Weights of a small contrastive image-text model: muon at rate 0.027, 4.4 epochs.
Rows from block 7 of the image encoder of a small contrastive image-text model, named by matrix and row number. Rows with one number within an expert belong to one neuron, the router's apart. Each number is 128 + 32 x the weight over its row's rms, rounded and kept within 0 to 255. All counts start at 0. After the name is the row's rms in percent of the matrix's.
Before each expert's rows are labels from the 100 images, of 14976, where the router gives the expert most weight on average: "strongest on" is what is common among them. Only what is clearly more common there than usual is listed. The data: drawn human figures in many poses. In brackets: how many of the 100.
# router: router (encoder.blocks.7.mlp.router.weight, 32x128, trained with AdamW), inputs 64-127
# up: expert up (encoder.blocks.7.mlp.up, 32x256x128), inputs 64-127
# down: expert down (encoder.blocks.7.mlp.down, 32x128x256, transposed), outputs 64-127

# expert 4
strongest on: red trousers (87); blue top (30)
router.4 100 [168 138 169 133  63 120 121 168  81 155 101  88 127 138 159 101 114 141 175 150 123  86  78 171  96 146 104  98 142 138 171 112 166 105 135 122  74 132 145  60 131 141 178  89  91 138 111 180 107 168 134 121 119 166 177 114 131  99  94 115 173  98 164 133]
up.0 101 [116 149 130 110 125 124 181  70 118 161 100 155 109 169 144 124 104 146 101 130 123 164  76 118 110  64 159  61 113 145 201 126  75 107 136 130 140 162 211 147  92  77 121  81  77  77 116  87 103 154 141 149 184 155 136 111 143 153 196 142 163 161 103 162]
down.0 104 [117 135 114 139 139  60  99 144 160 153 114 116 179 180 107 149 128  89 112 147  73 133 117 105 175  22  84 111 144  96 122 152 102 132 129 147 129 112  89 122 132 128 211  75  89 150 128 157 156 104 128 114  92  93 165 113 149 174 201 149 180 127 104 161]
up.1 110 [106 189  94 125 188  83 146 109 139 140 142 190 121 137 208  91  89  90 109 150 112 106 143 117 106 106 141 137 143 148 113 127  85 159 121 128 152 150 140 146 113 110  68 133 117 114 103  74 169 165  85 154 153  99 138 166 146 157 178 109  91  73 108 104]
down.1 117 [123 119 136 159 148  89  83 125 147 125  95 141 112 105 107  84 149 147 132 166  75 119 166 118 103 113  93 134 148 122 116  66  70 186  94  68 163  99 136 130  72 148 131 112 135 199 142 140 104 112 123 142 190  87 102  90 107  69 139 124  80  75 159  73]
up.2 080 [165 100 148 169  74  87 113 121 115  96 100  96 135 111 133 134  99 142 127 153 101 194 186  92  86 163 136 177 119 132  62 153  85  79 141 134 140 154 127 207 124  73 131 131  78 133 126 128  84  93  80 120 139 168  82  85 169 167 122 173 149 154 117  99]
down.2 079 [ 87 145 165 130 114 143 129 217  83 130 149 213 137 187 128 118  87 113 115 166 147 137 138 164 121 138 112 118 141 183 126 103 176 120  73 126 128  64  87 140  95 149 122 133 137 135 113 130 146 167  99 118 195 123 108 102 129  83  49 138  89 162 119  73]
up.3 055 [172 117 128 121 113 157 152 111 122  95 147 122 129 111  63  66 116 140 149 130 126  69 127 188 147  93 122  96 112 143 134  35 119 160 133 111 159 174 171 135 129  70 122 131 182 143 120 105 176 127 131 183  71 144  62 128 122 140 169 131  82 173 134  86]
down.3 050 [122 178 152 150 109  95  68 121 183 164  60 127  87  97  85 138  63 144 127 140 101 105  99 123 129 114 174 208 123 165 156  84  74  92  90  67 106 132 146 123  76 109 166  97 133  97 144 107 139  97 134 114  93 123 161 112 173 115 136 181 115 122 130  78]
up.4 072 [127 122 102  98 126 130 141 147 131 128 102 118 118  73 110  76 144 131 146 162  89 143 128 108 153 128 146 131  96 110 170 116 110 104 166  74  92 115 133 182 107 183 153 161 119 163  85 118  95 133 133 138 135 113 118 121 146 116 126 118  39 161 168 107]
down.4 078 [154  99 179 124 197 128 100  75  95  91 106 113 164  92 137  81 134  95 106 141 164 139  96 160 203 144 135 168 169 161 154  96  97  92 162 115 112 166 132  82  70  97 179 183  98  75  72 144 124 131 128  91 100 110 121 160 174 147 170 141 103 129 107 137]

# expert 12
strongest on: teal trousers (85); purple top (28); pink top (28)
router.12 098 [156 143 168 173 103 134 126 159  92 118 100  94 151  94 128  82 165 176 152 146 159 121  77 185  77 147  87  93 172  96 169  95 197 110 168 141  75 145 122  85 154 142 149 107 127 197 135 196  87 177 150  82 131 124 145  87 139 141  83  86 167  89 186 118]
up.0 130 [ 99 116 161  92 154 131 161 123 118 114 187 168 178 103  98  74 128 140 132 144 124 126 164 113  71 142 153 172 125 142  93 143 133 163  68  97 113 103 154  92 173 112 123 145 113  74 130 147 127  92 166 129  75 106 115 172 146  95 162 182  76 114  99 109]
down.0 139 [155  63 140 132 117 100 135 106 195 104 128 191 147 130 105 101  69 122  89  87 154 114 130 185 165 100 186 126 136 176 148 107 122 133 124 134 138 128 119 173 167 153 142  91 129 112 113  72 124 127 171 134 130 126 151 105 151 161 102  84 132 165 100 145]
up.1 089 [136 142 122  84 129 111 128 154 141  88 132 102 133  60 127 105 188 136 170 121 134 125  68  42 129 121 126  97 132 143  86 116 127 102 116  88 166 165 120 118 114  88 142 196  82 178 193 131 136 116  58 110 177 156 139 118 126 187 122 132 113 103 124 127]
down.1 076 [139 169 144 115 125 100 131 146 167 133  87 102  91  91 152 157  65 176 112 150 102 118 118 100 185 158 117 204  92 125  79 108 101 168 103 111 156 121 135 156 132 100  80 136 115 142 157 156 116 144 137 130  88 126  56 139 167 107  95 136 118  74  86 196]
up.2 087 [ 91 154 130 179 142 114  96  72 130 106  87 150 164 153 146 100 188 128 132 131 161 114  88  47 163 110 146 129 147 156 109  87  78  84  85 167 161 103  71 131 136  80 153  86 140  40  81 135 164 109 104 128 107 149 140 148 123 135 147 174 103 125  93 176]
down.2 089 [137 148 174 104  93 129 138 121 118 160 134 182 136 144 129  47 111 151  96 118 113 106 117 100 136  95 143 162 173 116  93 144 184 166 153  53 105 135 103 173 189 104 101 125 110 142 153  64 149 153 145 139 134 197  70 167 140 106 163 144 129 132  76  97]
up.3 063 [176  96 124 137  98  82 175 135 153  98 128 158 117 146 135  68 132 144 142 103 175  67 165 122 175 107 158 176 110 111 133 171  48  63 100 127 118 104 129 212  86 115 153 104 131 118 128  86 149 163  92  58  83 106 169 162 107  79 139 150  91 128 124 127]
down.3 053 [142 118 132 105 134 140 131  76 101 119 138 159 161  77 113  97 122  68 118 100 129 143 128  97 103 156 133 121 175 110 154  86 119 154 145  76  52  94 142 109 164  87 139 109 122 101 130 118 149 100 154 143 112 135 101 152 179 178 133 176 120  84 160 162]
up.4 085 [153 110 101 116  84 127 165 101 146  91 156 204 189 125 152 120 132  90 117 175 135 188 121  76  69 160 195 116 131 172 173 137 104 138 110 141 128 128 145 138 108  91 118 155 160 137 165 149 108 161 105 150 150  97  81 159 122 179  94 130 132 101 134 141]
down.4 075 [184 208 119  82 140 129 133 186 132 106 109 160  83 142 127 115 113 152 153 139 128 181 146  73  83  68 125 147 111  86 124 144  46 150 141  86 152 119 152 147 116  99 171 141 105 141 169 182  72 120 158 127 171  89  61 108 150  88 102 155 146 112 116 117]

# expert 15
strongest on: red trousers (53); red top (52)
router.15 103 [170 102 193 151  94 158 110 183 116 128  85  83 119  79 162  62 119 144 135 156 118  96  77 191 140 136 104  95 164 125 173  98 159 134 145 118 105 136  82  79 159 170 161 107 118 135 108 167 112 132 143 111 134 162 174 118 144 135 106 120 167 112 155 117]
up.0 054 [183 163 127 161 146  87 198  76 149 108 140 181 177 136 115 138  79 126  64 133 139  78 140  84 126 155  92 148  87 137 130 139  96 118 140 149 167  95 173 111 158 109 140 178 113 124 163  77 151 115 110 164  93 163 107 142  84 114 139 131 126  92 155 108]
down.0 056 [113 127 149 126  80 104 138 118 101 172 159 156 139 139 149 150 134 121 135  87 157 112 121 103 151 102 211 127 183 193 119 129 134 176 152  92  95 104 130 155 148 117 170 126 129 170 157 219  72 134  91 131  93 102 122 136 116 114 122  96 127 133 221 114]
up.1 119 [145 178 117  84  92 121 134  93  94 131 174 135 154 205 164 113 135 145 142 137 114 133 163 131 146 125 114 186  96 118  83  74 124 107 118 159 121 102 112 146  98 104 102 239 192 103 156  36 120  81 133 112 156 150 143  98 138 137 181 151 116  48 133 101]
down.1 114 [164 101 140  73  90  80  64 151 123 152 173 131  85 181 113  91 135 130  99 121 132 175 112 139 119 150 132  81  75 102 125 118 150  92 114 132  94  51 148 132 105 159 164 138 107 128  92 147  90 165 134 118 124 153 165 175 120 125 115  98 115 170 139  99]
up.2 046 [130 157 147 139 105 120 119 118 136 110  96  75 163 169 175 159 169 188  90 106 121 144 150 120 169 184 181 201 118 153 132 124 125  97  93 112  88 147 149 110 118  79 148 139 142  78  90  81 150 150 136 160 161 165 132 143 129 116 167 184 132 131 178 127]
down.2 052 [101 141 147  99 139 132  87 176 156  78 123  76 142  90 116  85 145 148 136 149 143 184 162 168 206 194 133  93 122 171 169 170 140 150 126 138 118 127 129 101 184 167  95 123 139  72  92 153  82  98 105 126 164  85 179 129 137 106 119 165 144  70 182 138]
up.3 109 [119 126  69  82 128 113 140 156 161 123 141 156 147 131 110 105 156  96 134 151  85 145 167 131 131 193 117 135 119  73 118 140  79 123 163 164 125 133 128 157 148 139 150 184 144 103 109  63 140 140  81 123 133 106 115 134  74 182  90 166  29 122  78 123]
down.3 086 [170  99 100 110 119 174 116 111  57  97 116 140  95  87  82 189 112 154 178 135  70 142  97  97 109 101 122 173  99 110  84  88  61 132  57 131 134  81 138 165  96 115 120 146 157 156 141 160 112 160 181 138 113 101 149 117 132 148 143 129 161 188 173 180]
up.4 117 [113 133 109 177 160 117 166 118 143 107 147  79 126 105 145 145 132 131  78  92 114  97 150  40 174 143 132 148 118 107 116 120 137 104 127 118 127 152 118 155 130 136  93 187 149  96 143 103 136 125  64 105 137 190 172 148 141 145 178 110 123 113 136 152]
down.4 128 [ 76 177 135 134 213 156  65 113  81  85 138 114  92 128 124 116  86 157 136 169 156 132 138 100  78 144 151 116 117 146 126 108 104 152 184  44 114 119 113 112 123 133 113  92  96  97 142 133 135 142 128  90 171 160 136 156 105  87 115 131 138 175 123  72]

# expert 0
strongest on: purple trousers (28); purple top (27); grey trousers (25)
router.0 095 [165 116 173 122 115 135  85 193 134 122  99  49 152 104 139 100 119 153 155 158 128 120  78 179  86 125 120  88 179 129 172 108 185 139 151 116 109 124 149  97 115 183 159 121 114 142  88 175 113 165 132  93 159 160 129 128 117 115  83 105 179  94 168  81]
up.0 079 [108 175 106 116 130 136 128  79  49  92 141 203 128 143 151  93 139 113 160 128  73 137 156 114 187 101 142 158 104 128 123 133 143 172  65 139 153 135 168 179 133 140 134 151 141 157 128 119 103 163 117 198 164 130 140 143 135 143 117 134 144 164 122 140]
down.0 090 [107  88 173 113 167 109 111 161 134 127  94 165 121 126 124  99 117 138 107 131 149 119  98 108 113 103 114 174 136 124  55 111 153 167 157 173 145 106 163 169 139 134 183 122 101  81 153 143 101 124 106 105  90 154 109 162 120 105  72  44 143 114 105 134]
up.1 100 [ 90 158 180 158 145 134 147 117 133 110 149 160 103  80 144 102 110  98 158 114 141 139  92 106 150 112 113 112 158  95 142 140 155  81 112 150 122 139 136 165 203  84 174 153 143 122 141  78 173 115 201  94 119 156 115 107 192  92 193 201 132 151 118 164]
down.1 110 [169 132 101 165 155 158 167 131 157 135 148 170 109 105 110  59  57 122 114 158 166  87 131 128 154 133  73 109  92 119 157 105 143 153 196 116  97 107 118 162 160 137 153 144 105 171  86 142 194  89  56 119  90 110 174 119 121 132 129 150 119 117 143  96]
up.2 110 [160 132 103 143 138  91 148 154 190 132 167 165 192 134 133 133  53 160 135 111 151 105 170  85 106 169 153 129 113 101 119 114 144 141 145  97 111 146 111 134  82 118 100 127  82  80  92  76 100 107 123 136 161 114  94  84  58 139 139 100 163 130 137  62]
down.2 107 [ 92 134 143  93 140 148  91 112 114 115 158 148 116 145 117 121 139 104 100  85  78 128  92 155 139  46 170 197 106 120 196 140 151 152 121 112 134 132 166  84 133 125  99 161 139 135 106 139 148 144  97 144 116 211 141 113 151 122  98 147 148 177 103 146]
up.3 085 [120 149 101 166 115 111  95 172 105 109 197 179 122  86  95 136  94  78 147  91  88 161 160 104 167  91  89  78 114 111 138 109 121 110  98 174 173 153 130 114  83 147  76 153 139 114 123 139 125 112  98 149  96 104 179 149 150 140 151 157  39 136 100  91]
down.3 094 [ 85 109 145 113 154  83 120 104 115 108 166 127  85 100 133 119 137  97 103 142 193 127  88 149 114  98  85 109 154 113 116 139  86 143 118 164  76 141 124  81 185 171 159 153 114 135 157 122 124 140 118 167 152 124 177 140 123  41 136 190 110 155  98 119]
up.4 107 [118 151 116 105 155 170 144  92 133 107  92 116 178  86 136 151  92 115 103 145 154 168 129  87 155 127 152 157 131  96 166 135  59 183  76 145 190 151 186 138  93 100  61 170 133  69 189 158 126 145 127 140 122 146 128  77 131 150 151  82 138 101 109 149]
down.4 117 [142 116 139 119 174  84 110 154 130  90  58 134 165 149 177  98 123 172 116 143  83 121  72 126 154 119  77  89 157 109 177 153  97  95 120 132 129 212 138 125  26 105 105 135 141 107 120 140 113 154 111 152  56 124 164 209 134  76 125 112 119 127 129 125]

# expert 23
strongest on: yellow top (85); green trousers (30)
router.23 095 [164 117 168 141  90  91  89 153  99 153 108  71 144  98 179  85 143 157 156 182 160  92  70 148  88 149 105  82 150 124 184  99 156 126 124 123  81 127  92  73 151 160 169 114 124 157  91 168 117 153 125  92 126 173 159 102 142 126  61 110 157  94 152 109]
up.0 123 [131 179  90 145 162 118 119 139 121 128 141 171  86 144 168 174 130 108 104 115 201  71 124 137 131  92 157  64 174 197 119  97 156 127 125  92 127 101  56 143 104  99 131 113 137 107 145 116 123 169 125 128 146 136 108 107 157 131 122 111 137 109 121  84]
down.0 129 [105  96 123 100  61  92 144 174 155 104 184  61 133 139 124 185 116 102 145 121 133 104 163 146 115 118 149 107  88 166 146 211 138 159 125  78  66 127 154 126 175 114 151 142 100 116 137 133 161 172 203 140  79 116 172 122 162 105 159 116 127 129 163 100]
up.1 035 [127 117 120 120 163 158 196  79 134  85 178  85 130 153 114 106 109  95 131  63 144 178  97 107 145 118  93 192 140 124  88 124 124 103  64 170 155 143  91 108 111 118  95  90 170 115  99 153 146 147  72 128 136 130 121 104  84 147 112 171  81 163  99  97]
down.1 033 [ 97  98 164 106 123  85 136 119 180 161 120  91 148 117 142 118 136  92 192 128 115 150  49 125 184 154 166 145 109 150 128  83 134 108  87  86  53 163 135 111 131 142 138 180 130 140 174 195 113 125  63 153 165 139  96 119 114 106 109 121 166 149 112 138]
up.2 117 [137 113 119 156 133 185 145 127 141 145 113 115  84  71 122 140 110 219 153 140 136 119 186  89 106 130 164  92 125  96  77 103  60  84 127  71 155 140 140 160 125 108 118  97 150 144 127 130 157 117  74 126 135 143 150 127 145 147 208 164 103 144  92 220]
down.2 116 [167 108 153  95  53 155 103 157 119 123 154 160 149 162 156  88  69  92 135 105 119  52  88 107 143 127  97 123 149 107 142 168 173 201 135 169 123 110 148 164 104  80 114 127 164 190 148 139 110 144 129 112 112 193 123 137 119 164 132 138 141 129  83 136]
up.3 075 [139 142 122 115 140 102 151 135 111 161 175 109 135 134 142 167 101 104 168 144 126 101 122  61  59 140 148 134 133 125 106 103 155 163  76 126 179 113 141 134 139  80 146  85 111 123  82 152 144 128 130 131 125  78 144 151  96  96 157 166  90 144  96  82]
down.3 100 [144 237  76  95  98 120 201 142 152 139 172  95  94 168 138 147  97 173 111  67 165 148 157 112 145 178 141  66  97 102 182 142 156  88 128 159 131 117 116  99 100 145  95  98 147 115 170 145 137 126 148 128 158 115  79 137 116 156 168 110 167  89 181 180]
up.4 108 [171 135 136 115 117 143 156 131 149 120 155  57 129 127  75 120 113  96 137 142  54 104 158 113 165  76  64 216 126 140  84  59 182 131  87 191 146 107 135  82  92  95 174 126 135 111 170 141 141 182  98 118 147 144 134 134  91 117 117 130 101 128 134 125]
down.4 100 [ 78 149 123 166 155 197 109 173 104 125 155 102 126 120 136 153 143 169 168 105 167  97 147 110 115 171 136 124 126  66 101  88 173  93 177  99 106 119 129 143 171 137 111 120 115 212 156 147 168 128  98  95  70 127 159 138 187 149 140 173  95  99 146 177]

# expert 2
strongest on: brown trousers (59); teal top (46); black trousers (28)
router.2 101 [175 115 172 161  82 110  86 143 126 112  97  49 110 115 146  61 154 158 145 146 156  82  81 152  96 166 151  67 145  78 169  79 123 112 147 136 113 140 119 107 134 157 184 107 107 159  99 177 110 175 117  87 157 157 176 137 138 122  85  91 156  85 170 100]
up.0 104 [147  89 128 137 110 181 175  94 173 107  72 135 134 155 136 100 156  96  81  70 147 126 112 137 158 124 103 125 140 154  90 123 154 124 131 145 119 165 122 201 111 117  95 134 134 156 172 109 124 129 162  91  91 146 109 125 127 150 166 140  95 157 131 153]
down.0 123 [169 140 113 128 136  91 186 122 151 159 185 124 182 129 103 121 148 114 201 125  98 110  54 115 155  91 190 116 149 151 109 114 128  90 116 150 174 182 127 143 145 152  84 103 111 140  96 191 176 168 110 159 137 112  99  81 169 141 118 161 148 140 166 110]
up.1 068 [203 127 148  60 116 183 141 128 173  77 160 130 119 113  93 152  79 189 117 138 165 135 121 105 121  86  26  86  66 129 118  93 150 168 151  99 100  81 157 127 165  81 106 130 115 106 151  72  56 126 130 115 109 122 115 129 188 156 142 100 102 138 136 121]
down.1 073 [105  84 128 110 143 224  91 127 149 135 117 125 137 161 105 103 123 119  99 155  97 135 149  99 107 166 120 142 177 109 118 203 153 115 116 152 170 158 146 118 131 121 142  96 132 122 142 141 152 194 133 137 105 141 130 144 107 139  96 116 123  89 145 161]
up.2 063 [130 123 123 141 117 144 159 121 143 139  89 100 143 102 109 160  96 182 100 138 122 158 184 130 165 154  97 162 103 193 111 148 105 131 106 124 107 122 129 156  97 138 111  75 140 166 157 120  67  96 147 140 168 112 156 129 107 100 151 172  98 166  93  95]
down.2 069 [144  80 155 131 174 119 125  55 107 109 188  96 147  91 118 118 120 129 118 103 100 129  71 100  98 134 128 111 154 118 135  81 127 111 120 168 150  94 119 119  82 166 138 105 119 124 168  78  79 168 122 137 175 174 122 104  95 167  81 178 138  75 135 114]
up.3 107 [105 138 105 116 167 133  85 110  84 101 153 157 130 113 149 121 143 123 138 109 155 133 149 144  93 111 149 146 155 195  47 130  86 146 164 110 123  92  98 114 141 101 182 136  82 178 161 137 122 101 122 112  74 102 165 224  74 128 136 139 133  92  25 161]
down.3 085 [126  96 157 134 102 165 124 166  87  89  97 136  86 142 134 107  94  88 149 107 124  94  93 130  58 123 134 174  82 109 110 149 167 145  72 126 107 116 173 160 137 106 136 121 136 145 100  83  72 136 136 179 155  93 133 145 133  53 176 101  99  99 148 139]
up.4 072 [127  71  88 123 142  80 109 117 112 114 154 130 118  92  53 120 130 169  75  78 170 126 102 118 170 153  98 168 108 147 149 219 167  58 143  98 144 119 136  90 106  80 140 138 109 179 144  78  95 133 103 164 169 130 128 139 155 101 136 179 134 125 101 144]
down.4 073 [137  86 162 158 142 123 132 180 115 162 117 135 105 135 145 109 158 114 116  56 155  79 114  95 107 117 104  67 121  89 105 142 113 163  85 158 145 166 102 120 101  87 113 136 143 156  87 170  77  84 112 167 142 175  84 150 157 159 105 161  92 152 144 117]

# expert 25
strongest on: green top (74); green trousers (46); black trousers (27)
router.25 105 [164 110 188 150  85 108  95 148 113 124 113  87 120 120 167  81 159 169 159 157 136  87  83 154 109 130  98  97 165 138 177 113 164 107 190 139  95 133 110  76 154 142 174 125 109 153 116 168 113 178 150 107 168 156 161 133 133  97  95 102 152  82 201  69]
up.11 074 [135 106 147 152 142 152 131  59  78 151 199 124 155 103 153 181 111 144  51 108 122 130 173 127 102 127 114 122 105 132 132  99 130 144 111  93 163 141 138  88 111 163 119  70 134  74 165 131  96  91 178 104 189  98 104  86 150 164 213 114 127 127  66 148]
down.11 075 [143 121 122  94 141 165  93 156 165 122 141 107 111 221  90 184  89 135 109 141 132 105  91  91  55 100 160  84 115 123 154 117 119 108 115 100  50 129 148 149 138 144 138 121 121 209  87 138  89 184 125 163  93 138 104 106 142 132 131  89 127 181 121 140]
up.12 099 [109 126 130 127 122 168 184 140 141 149 117 101 183 100 128 150 112  47  87 142 116 159 110 115 198 130 169 162 156 144  73 112 113  79 156 129 103 156 144 153 120 166  89  97 142 189 215 109 130 111  55 140 135 119 121 162 152 130 168 137 142 112 132 139]
down.12 104 [130 130 129 127 122 135 104 171 152 101  76 138 181 119 132 154 105 138 206 169  79  98 113 108  70 136 127 119 114 122 181 167 125 132 159 117 157  94 136 105 103 153  97 145 114 179 137  66 103 108 173 122 157  93 121  91 162 152 232  71 125 126 140 112]
up.13 052 [134 112 161 147 165 105  88 109 161 112  94 131 147 132  92 105 100  91 161 104 176 108 123 110 171  97 135 149  93  89  35 123 115 134 128  73 152 147 124 134 181 138 116 121 104 136 193  48 155 103 114 154 161 132  47 141  87 152  90  68 110 128 132 171]
down.13 054 [148 154 101  94 166 137 209 111 106 115 101 165  95 157 128  61 118 124 106 143 121 144 131 165 186 119 150 235  89 152 141 119 165 137 145  69  73 145 100 108  74  92 111  87 175 108 163 134 140 157  96 103 101 179 129 110 177 132 148  94 171 151 144 153]
up.14 072 [144 130 127 135 143 146 164 132 136 111 123 142 174 125  58 151 149 138  83 140 130 109 179 134 112  92 148 124  58 131  65 105 115 124 112  44 170 159  98  77 109  87  61 122 157 145 139  98 148 141 125  94  78 114 126 125 117 162  85 132 102 162 129 119]
down.14 084 [187 124 166  93 147  80 126 106 116  67 162 125 160  95 131 123 128 103 142 141 204 145 118 125 185 127 102 156 158  72  76 145 152 139 122  89 151 112 128 136  94 146 201 146 149 117 103 153 116 104  76 134 169 125 140 113 160 123 116 145 183 203 106 101]
up.15 079 [ 99 120 138 130 135  95 172 135 166 147 136  87 173 106 155  77  68  70 119  87  63 146 110 122 138 181  88 168  87  81 151 152 137  82 137  72 177 151 112 131 192 147 133  65 107 111 132 127 143 108  85  70 111  85 155  63 109 146 125 125  85 135  66 126]
down.15 076 [129 128 118  91 155 135 147 108 169 112 160 144 138 163 116 167 144 108 114  74 119  82 137 126 128 150  75 127 116 101  71 102 140 121 109 144  86 160 110  73 152 184 128 144 160 143 184 159 188 149 143  87  45  54 136 133  78 120 157 145 139 119 130  56]

# expert 17
strongest on: blue top (51); teal top (26)
router.17 101 [165 110 189 166 110 137 111 178 114 156  91  88 102  91 185 122 160 153 144 163 154  85  97 150 131 137  96  76 128 129 180 123 166 136 173 139  69 142  96  76 123 184 164 141  98 135  83 162 133 157 140  88 122 169 131 125 119 136  85  89 172  99 157 117]
up.0 119 [ 63 130 140 104 123 125 121  50 167 136 157 158 196 129  49  52 170 135 148 139 141 140 104 139 110 118 127 150 143 149  85 140  95 108  94 154 229 140 144 160 110 153 100 119 137 107 118  90 105 145 143 163 112 150 139 132 157 113 205 138  98 105 101 128]
down.0 120 [114 128  60  56 107 151  59 136 132 161 130  94  95 134 159  78 140 186 141 197 135 154  84 172 113 145  68  88 133 137 166  88 142 120 108 153 139 139 100  92  94 116 105  70 169 181 148 220 179 135 156 155 137  86 150 121 130  91 126 194 117 122 124 144]
up.1 090 [131 165 144  94 127 121 130 153 124 110  99 150  85 113 121 116 132 140 184 168 109 132 121  37 143 159 157  87 169 134 168 123 146 105  88 123 122 178  95 144 186 130 181 103 141  71  84 101 147 104  62 112 124 160 144 112 165 113 137 177 151 130 161 143]
down.1 095 [ 76 126 131 178 125 112 164 114 102 101 138  84 174 107 124 155  68 134  97 134 160 134 108 123 108 170 145 173 138 103 109 125 103 203 117 152 119 151 159 122 125 162 146  88 134 160 174 113 135  93 145 142 100 186 126 172 118 151 129 127 167 154  89 173]
up.2 063 [113 130 145 171  76 125 117  76 126 114 118 106 110 144 163 122 145 129 133 129  87 126 102 112  93 168 114 125 139 127  63 127  83 166  63 128 101 132 137 142 126 151 154 174 136  90  65  88 125 113 107 130  96 111 147 156 180 187 170 132 115 162 120 116]
down.2 074 [137 159 113 145  91  64 119 138 107 121  82 173 160 158 183 115 150 141 109 124 159 123 132 165 130 137 149 106 184 129 144 122 110  63  60 118 113 138 123 159 143  93 117 127 105 174 146  98 147 164  69  73 147 108 167 105 160 110 139  30 103  89  66 136]
up.3 085 [121 123 131  93 127 119 192 121  96  92 108 119 126 131 122 122  95  98 113 151 166 147 192 109 170 105 186 165 174 127 120 143 121 177  69  61 111 160 108 154 170  75  99 131  87  92  93 119  80 139 171 131 115  87 118 167 120  88 172 132 114 178 103  51]
down.3 074 [146 154 102  74 122 142 160 107  86 169 106 134 188 158 149 160  91  91 108  73 129 104 135  94 120  80 108 136 152 149 121  69 114 114 107  72 135  84  93 118 141 151  97  86 153 120 126 127 129 130  93 165 125 137 123 168 104 206 138 124 208 104  96 184]
up.4 115 [ 94 148 112 128 182 146 123 149 107 119  87 116 148 147 124 117 127 136 124 136  92  86 160 107 148 123 116 150 153 122 105 181 130 210 130 149 151 128 109 152 130 174 109 136 164 134 128  86 114 103 120  98 162 228 166 121 193  92 122 154  68 158  90 133]
down.4 120 [104 155 122 110  88  88 149 144 117  73 154 136 140 144  97 138  70 133  94 121  90 113  67  90 111 185 126 160 122 134 108 144 139 158  49  83 175 174 139 212 140 125 172 133 126 108 172  59  90 107 124 123 125 106 111 157 131 154 133 150 154 150 177 176]